{"hop_length": 160, "input": "log_mel", "arch": "quartznet", "kernel_size": 11, "residual_init": "scaled_by_depth", "lr": 0.011, "adamw_lr_other_params": 0.0025}
Rows from block 12 of a small self-supervised audio encoder (BEST-RQ), named by matrix and row number. Rows with one number belong to one channel. Each number is 128 + 32 x the weight over its row's rms, rounded and kept within 0 to 255. All counts start at 0. Numbers have three digits each. After the name is the row's rms in percent of the matrix's.
After each channel's rows are labels from the 100 clips, of 14848, where the channel reaches its highest value: "lies over" is the class under the peak. Only what is clearly more common there than usual is listed. The data: babble in 24 made-up languages, each with its own sounds, syllables and stress or tones, from a formant synthesiser. In brackets: how many of the 100.
# convs1: first pointwise conv (model.blocks.12.convs.1.weight, 368x288x1, standardized in use), inputs 0-143
# convs3: second pointwise conv (model.blocks.12.convs.3.weight, 368x368x1, standardized in use, transposed), outputs 0-122

convs1.70 086:156125130047177120087077125100118170135142129135176160119126131199127143111132086100163143108114141155156167055144152049111110121143039154125135086131140069119143134126144121121208114143097130093144097143147147121135170096146068123164115176119098114133111136144123117142108136157109106136116110125141171141099100213086117168137151134130124095102197153140143134124124134160090101148107145141140127111120176136120105134143093121141083
convs3.70 091:145155092106157171116093130139046136140091115179113130097095155139137054164144099122130079081184100120124156087105128107064081147172141149160117166076177165109093127133186180144105115125113134155100156088079084071133107195127105113152151198141117184109105114189141091123111062111109114089167135108091152178139160098076167129124074140131132109091129121126132107112147136
lies over: silence (80)

convs1.242 102:115169105110175150142140111159146138156114088115137092134129134091168127129127188158083228111152099113132255152118109143105139102116176130149116136115170122086132108094189124142076198126124198164142143149162214103130128173109090092059131122121127129147126100121135138168205114116114100057123144097136109060125126132182132114098108138125119122111102122125173177123138144118124149092183145143154177036149134157147120167136133129149109
convs3.242 090:122109101083159133132130089141137132187105161124119162077146180127091226107102119176145143185101145131071101108192185140110114210084136127166109127151134079164175077149194133117160109049150076088099097097171139126107132107154218123125132042108084174091142165116091147137097112107124085128143217148118120115119090153176138177105156109119146124096120154136093093111084145
lies over: silence (87)

convs1.211 095:143124115101047124100117189136134106102132183132175143158120107140092193127058167187156099144089091123123141142116125057118173145055136077142127083153160113124121166173125026177085101101159099177117187152130121154035135128153105108163134145115158160120055124153137112122119114177105096123076082126121103130085148149142172160128104116117109144127098060112061153050147077080147080156176125091109062092153179139101093136137139115084098
convs3.211 086:125088181054126155140145112182144163166144081142110026068176121148082180150174102154157085083168133099139126142135160133145138102128092102095096097147081168177107078084152068071092149113124071087115143136098093135083133188092152052140134146131150126123141131098094114160127117152067132127131187066175164115136086200116140098108106090128109165175104149093129101145145122
lies over: silence (97)

convs1.277 102:100155073147141107131143136105157171157193104137128096106177126131113065108129166195124055117118087089125163164138148119123100157138157154152133104172117145114098058132131107051082137055079167134156139114143122131123235199102173096121176134102082149112149122144196067107142147127157122168128109124126156108168073092124102135112151172133116101129077147110152075137202106139148144097118084138153163099122121153169091150134151160120164
convs3.277 104:086125153164085088119226134106163163184140146159106103152152130131132148213120137091131102127130142164140101094130093116089143096128144137158141110109243085097122094117191105132110131135160086125150108157154061110122110142117176110137116183132182142141178119121134152097165109171128079087131112064157169097177182154162160128132089100102163187136151088078108043099117122
lies over: silence (100)

convs1.6 107:140151140125158100137128160150170113108127142162111055126178229125219118154114129112165126065218108097094109111094139103097142139152155150044107123114101120095158172115130162141066075123136136146153141131088093102114119118120101144088111111142167094096210126130096105143053182060142137144123119119153117128123085175148087130085116095111123107118129107180133084101135200136129178145095102143105046074146131124045136123138122133102207
convs3.6 113:142125123138102145157146111124113183099069082129121146139140131077111134157141120138123169128143086155134151142099133159127131190126151179129078164129155081093137117171079148124149133107178091093096100122066154155134139169163131133199135055141137122190151118113134094104108172144119123147124082135096175123083111116132075097142091163153086138108101127101122134154113171
lies over: /ɔɪ/ (33)

convs1.86 107:109107181114152089095121110136193117129131166104097124097142169145138143158097166134097128192081090133145111137149136117124129078142127124125183091135125099099126148090150095117144147120063136181189111108155083134142145129120120105157133121047098099134095126171192152127107089155107164148151120156157158215152104119132149108126120151104116120088110124162119179118164190139144102120109123149148149120121074155104163191059185106032180
convs3.86 087:090090157104140153183137105115115142118085128170112156081169098105094093114195146114066133103177156131081086155117149157188107170087099069176111122141133116130201132088103164121126193117144156152117105127157150177152094126130109163160145190141152130134104112132130130181185045180123091166117186100110060126061165129160147135089129142115128126127135120141128125148193156
lies over: /tʃ/ (25)

convs1.188 101:082157152112110103119111077132113120233109123180126087115120090102103102008112156091115111146145138113148143205142121097132113113221141140082161122170125155105117132156122073133126117080153122126123155152128183155159110224131162155153089171108143113129174098169097123140110133086173092128131080119128119134097126110126137106153188115093125146123175152132117145182140098055144134180090140147077121112137141165094133143062102153120121
convs3.188 109:128147179156152104103122135096176133128093140132084077131129160178184194179141134077186126124146085104159104122188090101181159133087095082094070133133200135127164162115089083172136092085088094167049101140165122168192125082123153162133137110124136118094095097141121149129182120119107129182146107118133133117041168135195063067169126116165161141062142145134164121150115149
lies over: /ɔɪ/ (25)

convs1.252 108:173141021192125103086053107103170165121093164152130122123105153122193072158105126127113170088124126128179170075122139064153175115169105212100158092173133089163104069071129090130093154091111154177076110139117129133142155116120174089159151110126166089122145105104123139143075049134073164160120090151116142143132121139097122112114164119101152161063136173170130098099146069153158128124109118149145131058117114175138137151118147135124133
convs3.252 103:128136050109080106129108078163120153163150146088103084152138118136140173123106135126116051100090084096122127109134159079162157180103109102125080136109145123231165113120158099129200146157131098049122115151113165202137107113138125090067095157102103116178181119130138134098116089208142170157112167134090122098097108154095134086091140108150132080177139071154127125131094109
lies over: silence (94)

convs1.38 108:107148141109123096116177144131128161151109183135113087112142111142171197105135155163132085168111100171163155099155157112109168158134127182098065131155144099118127113059093076093159154070170133143098163161054111074125124097172111182167099051144228155100147129111122072118112159108107064173066096126124123141117139131096172126137107137137096137144174138161100142118113112099113139126144110110227097140121144174162123051104127117138113
convs3.38 107:161126116092102137161127169132086153162138094134073192122199156128113065147148138174150161153114109149127194116119148090105200131124135122112128110136157135115166119137153168190120142069144119142129141137094135100139165174040170117112140093130142133098126102117091157123135102201167119094129141131158044096138126122166118099172139127065171143107142145125131136075183142
lies over: silence (67)